{
  "cutout": 0.25,
  "encoder_head_dim": 16,
  "encoder_layers": 8,
  "decoder_parallel_block": false,
  "orthogonalizer": "newton_schulz_5",
  "adamw_lr_other_params": 0.00077
}
Rows from block 3 of the image encoder of a small image captioner, named by matrix and row number. Rows with one number belong to one neuron. Each number is 500 + 40 x the weight over its row's rms, rounded and kept within 0 to 999. All counts start at 0. Numbers have three digits each.
After each neuron's rows are labels from the 100 images, of 14976, where the neuron reaches its highest value: "colour at peak" is the nearest of a few named colours to the mean colour under the peak. Only what is clearly more common there than usual is listed. The data: simulated stained blood smears.
# fc1: MLP up (encoder.blocks.3.mlp.fc1.weight, 960x320), inputs 270-319
# fc2: MLP down (encoder.blocks.3.mlp.fc2.weight, 320x960, transposed), outputs 270-319

fc1.72:507498479483491466482489470484439515519478521479405577497525480555512468525421524560551501549581500481565502484493535459482500520571550488486438454521
fc2.72:517559542480550519536452531456458465557470525476497537501449430440513537441508471427484514525403529543429474468513526570539543499496497522527519445480
colour at peak: white

fc1.489:460466488526541490488510540521558569494530487470540471514519487538518431473462518584551504491503502520451514573528435496503505468489524478484438532528
fc2.489:470496580587471513525533476509555462519502549539526516498499473474477500491573549437547541546406523462477578510439585477480500499504540516500507483464
colour at peak: pink

fc1.8:524527512484514480525503508422488465506578458508497504509570534452537502534557490477600511517496515432486481489450487536486520559443547519467539525484
fc2.8:478509486516520466480521481525569516529473414513521483502458518480570475464525482534506547546476531500483583491498517495461506416593481576527469508454
colour at peak: purple; grey

fc1.143:506443507478522505457524506459536539476563550575564454452461481522548520513511507466477486458551518482538484522546520481493558514465507581464472571471
fc2.143:512509511508504458539512497535426529500474488450510475516442455522514547535429548470554469472458499406485522529546521488483451463489497547510575501477
colour at peak: grey

fc1.559:400466485432433538498426486511498487481443482484554447521527465487456517475473492526554473558509476507445501500500562436404479469550457515499562497594
fc2.559:476543531444488479499485564480503464432492495464532513548549566542446522507462496503503516478403510540520499485558414444493467509546461556487459571520
colour at peak: pink

fc1.140:495507485477477542467511571523479514503536514514429589524496523466544493542551535498513478500441524480454608512559469447479471498518484479523428539462
fc2.140:526485466555466411540428529483547477479478526537516462583487465529530548493483458440536416461495524513515528505470502536417533547537492606506508538488
colour at peak: pink

fc1.757:470487496464509514472443479501543526480475539487503520499435494488471424539551486478498532485485458381600624510525557509506542578497540571519572506489
fc2.757:522501444504498471520609515507490560518398545433494522500535558537480519513473492465617444534466493539559527503526422554484556472380551537550490537526
colour at peak: pink

fc1.686:470477435461489510464470548516466501517535617517509590484492486486500517464556461499516531506525501487443424532468534514512496490405562507498536482509
fc2.686:487495552566450433544574505499474575479520480470477499525468499489532541502543564517481489521474522513517529561548508462456469468529467441395510469443
colour at peak: pink

fc1.356:441547486463462513464583491478413445487472487520497546545523444487535529439508490494498444532498532427525465470510396528470469521440509508491515476500
fc2.356:539444535495481483512553492488536486419449510519559500418559505457475570450561504472479435510515478548521549490483510445505498369528526499487470616594
colour at peak: purple

fc1.410:518485556509501521516493437532504527577530529474546478471468555539498574473579478415549499387510493467510470474478534488463524415418570529474526491443
fc2.410:483468502484422494515471487547513486530426494504444499518514537465524526518476477528517470586518561519442562534530522447487555535481479473507460475490
colour at peak: pink

fc1.705:467451479484459549446503499485539462527471480469561477488421500520500496525560470494505562504445487453508550477531473496511485529546492482528446479491
fc2.705:518543502498531585496463512488503464517505598451520545557548533486541444420542563517460483492471506483470535557530492511497519472429483451482492545585
colour at peak: pink

fc1.347:508476591486483536526551503475494497519462535434432480521585480539459439448507573548483510438477513498495453501530559493498445479462575495496494481504
fc2.347:531430493396533496516436537491499491453512504542536424512484470458536559505540476527527499542510462523516503496500475548494481581442528472543528467576
colour at peak: grey

fc1.505:405452472516578448464557518490480476465572528492547522518483547500491550548493487482506535526560457474495521452515454447501472550514456474544448510504
fc2.505:551490470519469494525559508499549493450461437528566521571479458535521575473478522498504450424453540568502493463463475503500554547512535505481540513465
colour at peak: grey

fc1.569:509545530508542491490502539475538490498513513504544548543525440557548472495456472501546442466527470448510518535530488485545519535507499556531521487485
fc2.569:509468544519458452586526504473432485435500518473502487507475476465503479561514447489547450495471474488487532451565535484467534525464497461472541518508
colour at peak: pink

fc1.332:461559496426543488495463507519520518469457511516502542479543509527463477542480432549579502491426457543509543531491406510566527509521594498484520529474
fc2.332:504499466558490468524415489538496499525452492538539536525504560533518444469470474539543506448492534415531488510490601561520518510489492471541446437561
colour at peak: purple

fc1.350:537471473535430481529555525535483486470522590581556464505509491448522598509552473484519520594493437394515510529522494525502473532480514503501507550530
fc2.350:520522512574488468513526505494474496484480541483447459455542525459495533509506544530523468486519547503468414503527532476498536562527469501513490463521
colour at peak: grey

fc1.580:474478594477514567515453477454433437515536422503483558455504475539533519546578515558504430368484554458481553467385542519480474491514494506457475526521
fc2.580:556523501549498467473439577450474538498475522467515485470422496527503472463435491535431535521485464529537477487525489518490517475635565531467464496446
colour at peak: pink

fc1.519:509457504525557472495532463447457560512483543554521516479458497515508479532498516509453477433547524553443468551515471481486459481475426494474444423480
fc2.519:520506559567474542436524496572572513488556464472417552519519503485575457515487518484504476504475504480563551513581521525468479493560538505544533556564
colour at peak: white

fc1.211:560399450451516526481477526518525522538500458493526531531555502534515496485581459440457507492501505511511545511455514456511395549508484493525564469513
fc2.211:489512454541512454471513495534500498425544528552475513454437578517502483531497468495508549505387532539478515458492508579517494511402496515529475547506
colour at peak: grey

fc1.750:466507500500594502471470551513465456508530503475488519536563456518455527554518520526544472555410441464530536489517443466517509478503427454484480451497
fc2.750:603534401489461500455498478507462474512460578503478554439470463508486522522529450575576497530536556426484530529438564495492477540451488582542512497493
colour at peak: purple; grey

fc1.695:550459499501441544500445432512553569465488477506550533465498497497504577499516523516526524509401529525448426465550481542524620585528521482526475472516
fc2.695:538515471511487436525487470510465475534430500506500515500504521536464475481461478546464466523613503528556490519476454522494450490543464451491459483549
colour at peak: pink

fc1.4:561503528525538518544572481478448461447497482491457509503529508467477552474521480553475487525475467446453442471469531497447526569527448480473459553499
fc2.4:488514471521426511459446417497553552628452440523494487468566524514517497486487548511536527477444488452504478512481497536478466477464515400545538517520
colour at peak: pink

fc1.753:469456558593475497471489538506483504473490465573469435437528473443496470507486481489576445465505489573474569460516455537583514485497452506478571538425
fc2.753:482499477442534610497529499556483468530548448514445509472510486495509515538463512559428543545535519484532481564441511453432470507504525590487510519540
colour at peak: pink

fc1.655:478547479500543411535477550526443498496436497509454433513448432615459566498519491446536573532554519498509497484513590545461489523559556467479506567546
fc2.655:483479582547458456477491538468501465452493446541542453388494572497561570473493513488484460476428542451473505514496428468470528475552511537557459505486
colour at peak: pink

fc1.177:487543503524574456453504485476508469527474539477520483508429557451459493498497468470485529453573479478501491511503443497449532497525542558539442431500
fc2.177:547524481519432527548504473526497486398512481537551498502560514498553536492442412547443524480497455539500450523467567526570455455532482481486497475429
colour at peak: pink

fc1.292:512467500492558465456538482468523499431519449494464484510525484507539514503495510513474510491536460530475505531458452557466434462555390482447465459581
fc2.292:474496517475476534485473574557455511561568541492466576506483482459499482619477492524512456521502521506497517418533481505504488507502529496529559509506
colour at peak: grey; purple

fc1.346:499518586554489559486468483506472534414397507514482556527462441513431502575501528494513461487444457482524515528495523554529441493514464542475476474562
fc2.346:513531476476574503468516522562560524505515504496477594503502460548394513537491434533551504523458519429496476525554534404447471483528461449541562442477
colour at peak: pink

fc1.546:469520554472421466533484542514526410428484501502514455437468498475500481539517498462564366484524468582475490419464496516515551578441488503536450427427
fc2.546:479479573517509409555481498556416466501505468478539521481481506436526537472523493452462524546386501493598521528488514551458522489488549585643493487453
colour at peak: pink

fc1.321:472504501472497472515483560490464547477504468512474457513512555501442520499602430469511538474480484473492572482492560526403471556495550507508498577431
fc2.321:491509526496464513497442536399483548458589474483525466412484563498580481487504533480440517539508506547514484489517425554432494452553470490496503504591
colour at peak: pink

fc1.708:525495593470603470502510484512503552475508533516494558541503583487490436502519477483504451414507495518552466455576486496473407536471521551478521525504
fc2.708:455476460456583510444519470505555493549566521481496451444506444609498506470461459483532486482519398551581454511474539513540546411544453463445484478476
colour at peak: pink

fc1.626:491544544429484432533466510484517445438484510519532532474502509465537500442490526459517538511486446503438433515487538549483495541565662511548525495518
fc2.626:467508513525499543512412508531513490520479511529445541493500570539538554502477439468486489530435468464517514493500464565572536492547480538473480528519
colour at peak: pink

fc1.266:526531516514501513570528561521454500502526610517403476485528494472496548452550522399485582482493454518452495548437503454461500490505469482575540485442
fc2.266:459529459496409492503573499526539527484461483502481486494464511495501481524458452517532474542502449504495434546488463460567497425610476519476474517431
colour at peak: pink

fc1.543:533545499508494568516440494511452460459484489495394578453500505482499474483505495561549419435533535553545576459525490542533525520436531517480419581535
fc2.543:414509528457505483549518494518584616476511482588547494471463533480512513508491482558461538454466452516532444472520493493457530494527549492478578472505
colour at peak: pink

fc1.331:529480527493507485503437550557473467502513524469529512472513458533391468552522475498515471490526500513553438453482549477510527480462484502553478531434
fc2.331:456564466542399480527522483554456432478522468478528486484498512511525448450531582493512510531539506464478440529541583507567479543477451470512470470481
colour at peak: grey

fc1.746:535405497514528474438512574494488475469498501520514449512543448500521507541543424507485505463394457415445539474518538522513499457591453468467532492472
fc2.746:462462414538514577552475498493480503479505475451399470440425495518479513458441539456509528568539478500534521512405524517498457475449473559532521549579
colour at peak: pink

fc1.475:527475509493566459492468556416509462466497470523461577425506521451522488444535600501554423505510489490415500467542528458534481439524489566542533523456
fc2.475:454501529484505521507566464531525490526483437475552481536568503515454629533514481540482551515515522509589433477525450524484493498452488390473503551499
colour at peak: pink

fc1.39:487484457520529500510441568500522451496525455472426446466473549451489487523529564555481476467473540556480482477504450545504559485521419487486526486503
fc2.39:514519531501473562535512498525475514477497451457540501502459469551596538422389428521569448500523501395576499475457503505534491499460480547548482540493
colour at peak: pink

fc1.716:504556517500469489576497503492448478463498510479509575469523451501495472494533521598553514541531533454574515505523433470520506444503517439473525499496
fc2.716:459484421561463525539475501501489529541426515613496437507557471460462551469434517529515545436483474433453446467456500459541521497496518467509507564535
colour at peak: purple; grey

fc1.628:450421465529518541521506561540586501492485548453567572466553535632469485490480470495569459465528426473458512541467410413472528448485502572550448506466
fc2.628:462534553544506479436493453482517516570503471578521524554499514448452489533473504496507482498482519451503557503504497532529472491529495546460529515504
colour at peak: pink

fc1.400:496452508498442520514538518497521539542477458493473550517518532547524524554511518529463515481508586498486516502450502457499495532476523503481501539486
fc2.400:537422531500461538492491422460501480460533513454492545508443577485545460520428513511456545457494510485483465438483496531466527522465516540454588511526
colour at peak: grey

fc1.329:554512572558497513434507594498480463510487500513456506508550464461472503584539506482527505587541499527489517477524471476480573579504491558493534480502
fc2.329:465507518566537520487496519481392518459454551507503438440542538505485445429453541510523483497492467537510441436506512572444493512410486540498471554553
colour at peak: grey

fc1.342:455507489432484544510547513471532559446578501564498558511502482506588561526542521449550510441536486519469432515486534533550382534497476436430512454533
fc2.342:518518493490534580571450447481464486574480519524496501529546485476522472505478475477476496510380514487477482486461516466567505483571536517512464454437
colour at peak: pink

fc1.224:450455441568539549513473511452495500499449461506550487444512442547465494463517564525451510572450460499508510492576586506566458537498465509469544459546
fc2.224:513516550434481463500494511501449452478507537485499521527528435504491512524471449473497483500538509519453461454512471515512608459490537459406432483472
colour at peak: pink

fc1.297:538470452484469520527420529450475511529511497471490442515545493519497462515491452441549499516521514553498516467477460571514531501473450459493496528457
fc2.297:530487614466543538566518489469548502494570512528528490430525539497492506483538530504458516500539482506519590500507485525417431454591444576466485532525
colour at peak: pink

fc1.636:459495520497576444528400572526535558479522512445527537518548508529502484513477581504443473487504465454536490600520408605551486491533476469557524484439
fc2.636:459522468483486578526494489451518445447539580479475568458450457496438512566559556506584478414473480472446520491487492489500460561516463559471485568499
colour at peak: pink

fc1.112:488510478544429426551497582512498432471484501468488536503490487473503581539428513496520535556534501505540497554507487447501488515559537421560472470459
fc2.112:540444491519494463547409428485495478525466535501419523472445499458455508479515529491537476519539502412450423444504547465540453471503466561486564448485
colour at peak: white

fc1.738:503561512494482519444495417550484536508514415569460508453451446468528505493471476595521500429571566570543505444495494528505522484437488542441454498577
fc2.738:561577521456609545523451538485488560507470541490426512545533483495507563550568501517534526514539524429502430499591400525497469498472505474527535442465
colour at peak: pink

fc1.269:537489484514516477527529506459550463520460504542534493493488430504601478518529440479566426511474511535518461426503456465540492533544520523505443531473
fc2.269:500496436514512453510537468477460511453456530470478471489425455555473514475483522497519453464482400463425465470535493488469542482482467456504551518509
colour at peak: pink

fc1.124:438443459466522533470510475568556469461464470532480507553480511490532540428523442455537570497433546477490490534518401485492471493527529448502501497497
fc2.124:483558526483539466539499477491522497495532368526481484494488622452518498520418513579459472493475459459523483544462515596507530523550518491510493431517
colour at peak: pink

fc1.434:481500470446495518513640491493469469483522528551515466490515516486526562496455487447537512497449428488540495480458472453544468493513465422494465478538
fc2.434:543552461463506444507453510558507556513553555578514550496483469516520530434545546502557445515501537440485429512481460503457473455485541485516445567453
colour at peak: purple

fc1.63:568529414430472479434534523500469513553445460510477486487520447605451416503533547496509534460559499414502528499574468458524509474453555446542490486508
fc2.63:521548501518509451465515492536464428485493534483554538488454523418466561536442478505471537496468482440478494515475516527468509476513531443448459446454
colour at peak: pink

fc1.180:482445476494486524465537485578522502535467480541491474488475529469480469510611503530479470455489451428537498502531476536445423489454459533483508519543
fc2.180:492484513475526462395487496535360531525534499485423520576529506530518452530442480359534520487458473480538478579449454456553465496495498506490537434447
colour at peak: pink

fc1.29:465539513553530506534430559496520460474584512437431514509504474482457411489511567501498525473468544447480438516502453423432542429561512502525566475520
fc2.29:553553459473470523470453467506490530463520545520476575520507474566455513505471468456482426516498502496493449442566408525528509551452453490509530468526
colour at peak: grey

fc1.652:490521540488500435507549473524450551500536475493526564456474489511538519503516517517509565506543511520476483528480385492511484504427427522475462467489
fc2.652:542460536557497504507532511526526495544554542589526512489543495550560471513506440511414453542524477540495503478491500577508422599519481502498506550533
colour at peak: pink

fc1.550:551490471535562543479547530524532531575549481490556568424531466521513522454476513515517473434537498451471442401526529507531474510498444463499528417504
fc2.550:565438505517469532531516499534484497476568461510411450523560477549535441490514525527458469537465509546543543471471499458572518539513540407505443543512
colour at peak: white

fc1.643:448558515560487529451507547442494497516503459616462491531484481536474450554545478469573454504518536533505585478510463478514502567477446464513470562494
fc2.643:543476457527496455480407530510515542438568477503484490497489505407572538536563479489458472560494557523476470551488499512518480488529501555484540582512
colour at peak: grey

fc1.582:528517567488502507472603452553547422531477489509488512466476533481489474504499494527508527508543554508505453463557446530515524457522474482531462471464
fc2.582:470449478520499521470550484467430508604512605446460460535459487486459490473453519565481526507456479470531531492522494514518607546508530537505511487525
colour at peak: grey

fc1.447:477485514462504516521514463506491480492461557532549578496553564449460546531555405428446503606511490495523534485486476550497484537547560463564447547551
fc2.447:539533457520460551553505559405503490457516577504494516453420510477460462494422551544511476587515526477544414587499539532574488472547501531457569485474
colour at peak: white

fc1.319:473509515476455485558443587488498504537511468553504523571426522484504529469570461545489506467462486470537487475490459513518485461486473549428475595419
fc2.319:485544492491558510498505493417513513503519422427522446516541582497564389546488453510508544505519407435504490549465523550544531484489498522480560543517
colour at peak: pink

fc1.593:477482443449505523438501513479418488512492458541490423503517605503456508489501449553436500495509488468491420436570402479537517486512438497469469499535
fc2.593:498430478466546528506553480482506405476463526437451533505440467510498500476505552486473511444430484466476446505534477530474522447531530513517454490563
colour at peak: pink

fc1.214:466514493518395484490453459463408434556501502472520505515509499528513557567510488488435517485479493502556450523493473524553523487504604530513537492522
fc2.214:484485512503472556524536555499579509491503466543507537561529536461539506449521504485505478522481432515487543556455454460460424523455459474452505542561
colour at peak: pink

fc1.401:504542460538521466537501497470475476541495521548477511504601569556475516549532475533546522484510497418491453545478554490560547513426472546502554442462
fc2.401:493479380440429507544566563532521489534538504475501507417473397405476539487537576519475562478533489481459520595566474510482519474498544477523481465555
colour at peak: pink

fc1.639:424529476541514458509453504485462560556456481544385446466438453510482489526483477461550521441537486497511571434551517532419520557490439533542457519549
fc2.639:520490541489424552487498448525479490523501493462515483524418493471406508462453498515502498534488490493516480432555457460484494521467537510516521537477
colour at peak: grey

fc1.610:505400454460465489504564519536419448464483490545546486437496494490545573524488477500516473592611449477514512487475570457553532494517536492525504477509
fc2.610:538513499551436538555478466504536460542563504452488524513468451544519434485512552487527538453473463506489502493543556494487449415450562516465423501568
colour at peak: white

fc1.288:438467501500520447451543510475458514460473534430461547563564463534435453471561466489477531481494520513559514464510408555540509523461488523466506531510
fc2.288:485465439547493461463491531458525498497549467528491526538585534454488498474494524525529486543454485441591553509526487505549530540449505458467499558573
colour at peak: purple

fc1.135:546490521468517442414466493394487457524585522578494572539445515484511473491542504521447518500393512505501517518451534390547537539540495492421489428501
fc2.135:500478475544532474496438475495539579480486488477444567540517527534502534563504460546460524525524556450483466537431535501558535415515447540445510505501
colour at peak: grey

fc1.570:417522512536519499494592447511487527531467457548523566471466513554450437501454474524545580490433548465473445482476575519514491440433496462457537513551
fc2.570:552472587431470513522495508488473511587522534605481499453487479510523524485521550518447466516568476431549503503506498503534510560557540511465573573418
colour at peak: pink

fc1.599:460548482439557507533499505462431528461502485557492514439453519457537401494525498523554483512587511452460456477468536524442544402520534566503481579469
fc2.599:499471453543488499495464500468530442576564590432490435539475500583528512528550548473415501485473533493492511536496502517474487462506483576386531564571
colour at peak: pink

fc1.105:454573550487482512425534489540454515474479580504556483522450513531553472503511542491527538523498497456515497486544476493558512577483493457444449504433
fc2.105:560478504495465437491496532527521516533504512450481534502470439545429444541484463459500504479489476477540632503545526528537542432497531543510505490506
colour at peak: grey

fc1.360:571501532502423497508502563549476477527530501503454473460490497497513531452572466456536504570509535445500561474498578431469442476459465513513532486475
fc2.360:509487496491507509479437507497482461564515413534531442596532505524456524453482534461469457490573512570499524463454483503524489501502549512483543557491
colour at peak: grey

fc1.565:530536515484504465534452539506441480514443559410554479474535435516504495490529456474503537534541480488530538520512536532469545478446523527486417581443
fc2.565:466551518470521525520441464463456459591516453501479483537511528457519451588573483457502485490543499458457539547537477540484547516469442503508478481428
colour at peak: grey

fc1.581:463529451503481515542637600450458434555515496538525497513505471530578511537455523416551419462452458474479503463426479511527474494433508483484434460464
fc2.581:588463411481501425465450369488558537496520526558540545498488521524506483374531459563477491566526514437516472452498474497455452466501581474562536538494
colour at peak: purple

fc1.395:541472517500541489546533463505442480480516499508485565494521477581548486534510510587496492535581481429536493445464580472505576495529514478533492516485
fc2.395:492520511522486534524524494469548414570463443554495524518418464434450529481456610451509493592472506533470550500551527532515491482460504510525518514531
colour at peak: white

fc1.352:422511516464467532532418482485510521477505458533479527490563461547542546499537510479554439468477491492444451525492478534548505533441522426547487499541
fc2.352:532461459555515455519481474555486491460491482513480476544507534579491578442476500547554521483545493443534467477558487547515513527456474479548431442470
colour at peak: purple; grey

fc1.479:536487548448512488526499462461565518468506408456508524557475493419489501429494471558502461469507484492467410482497471488431461559550537471519499538576
fc2.479:471479493503502487464517558442460534488461505533435485447489471537460516524500474539488483535436497450458556444501586514564483414562560415540471511483
colour at peak: purple

fc1.662:430501453461497494480471514541461491451503495555514514539522493475426499498518522579490517505471462556457564465476482564492489453478530420532585469471
fc2.662:567478474462488538446472512475492465461533447482557469533523499485491561434484485450486571491508571452557507510468508463532443511499492518462426525555
colour at peak: grey

fc1.137:480451526492494525499485547486521486561452442470479514527562494570523436543575551496528555583478509472407553538481436445548505469449587503416482533452
fc2.137:441547443541510475434519483456493477510511503494471461443488581524463468490434480451479484496546499518508581467468430612480521565500516544571495504548
colour at peak: pink

fc1.576:513461507509453547505459571467541443506497443542551514499477510455483531481593499461484527467516475555512499527494502443493539511467525452457484499427
fc2.576:475566451528454458515526459422416433517439506513448483479509485567543524483574482519497480536510475449507540463481482471496507502456518544485548560524
colour at peak: grey

fc1.341:470547465471504453416473491498483496554579498510473489494487489477447436497492502524456468479491502540534540450479497457480528535446539510479465454487
fc2.341:530519563519526495595485443450527494518532514457474524548523541492494424446484473555484508518488522522504541453549528469493466502561504481494454442541
colour at peak: white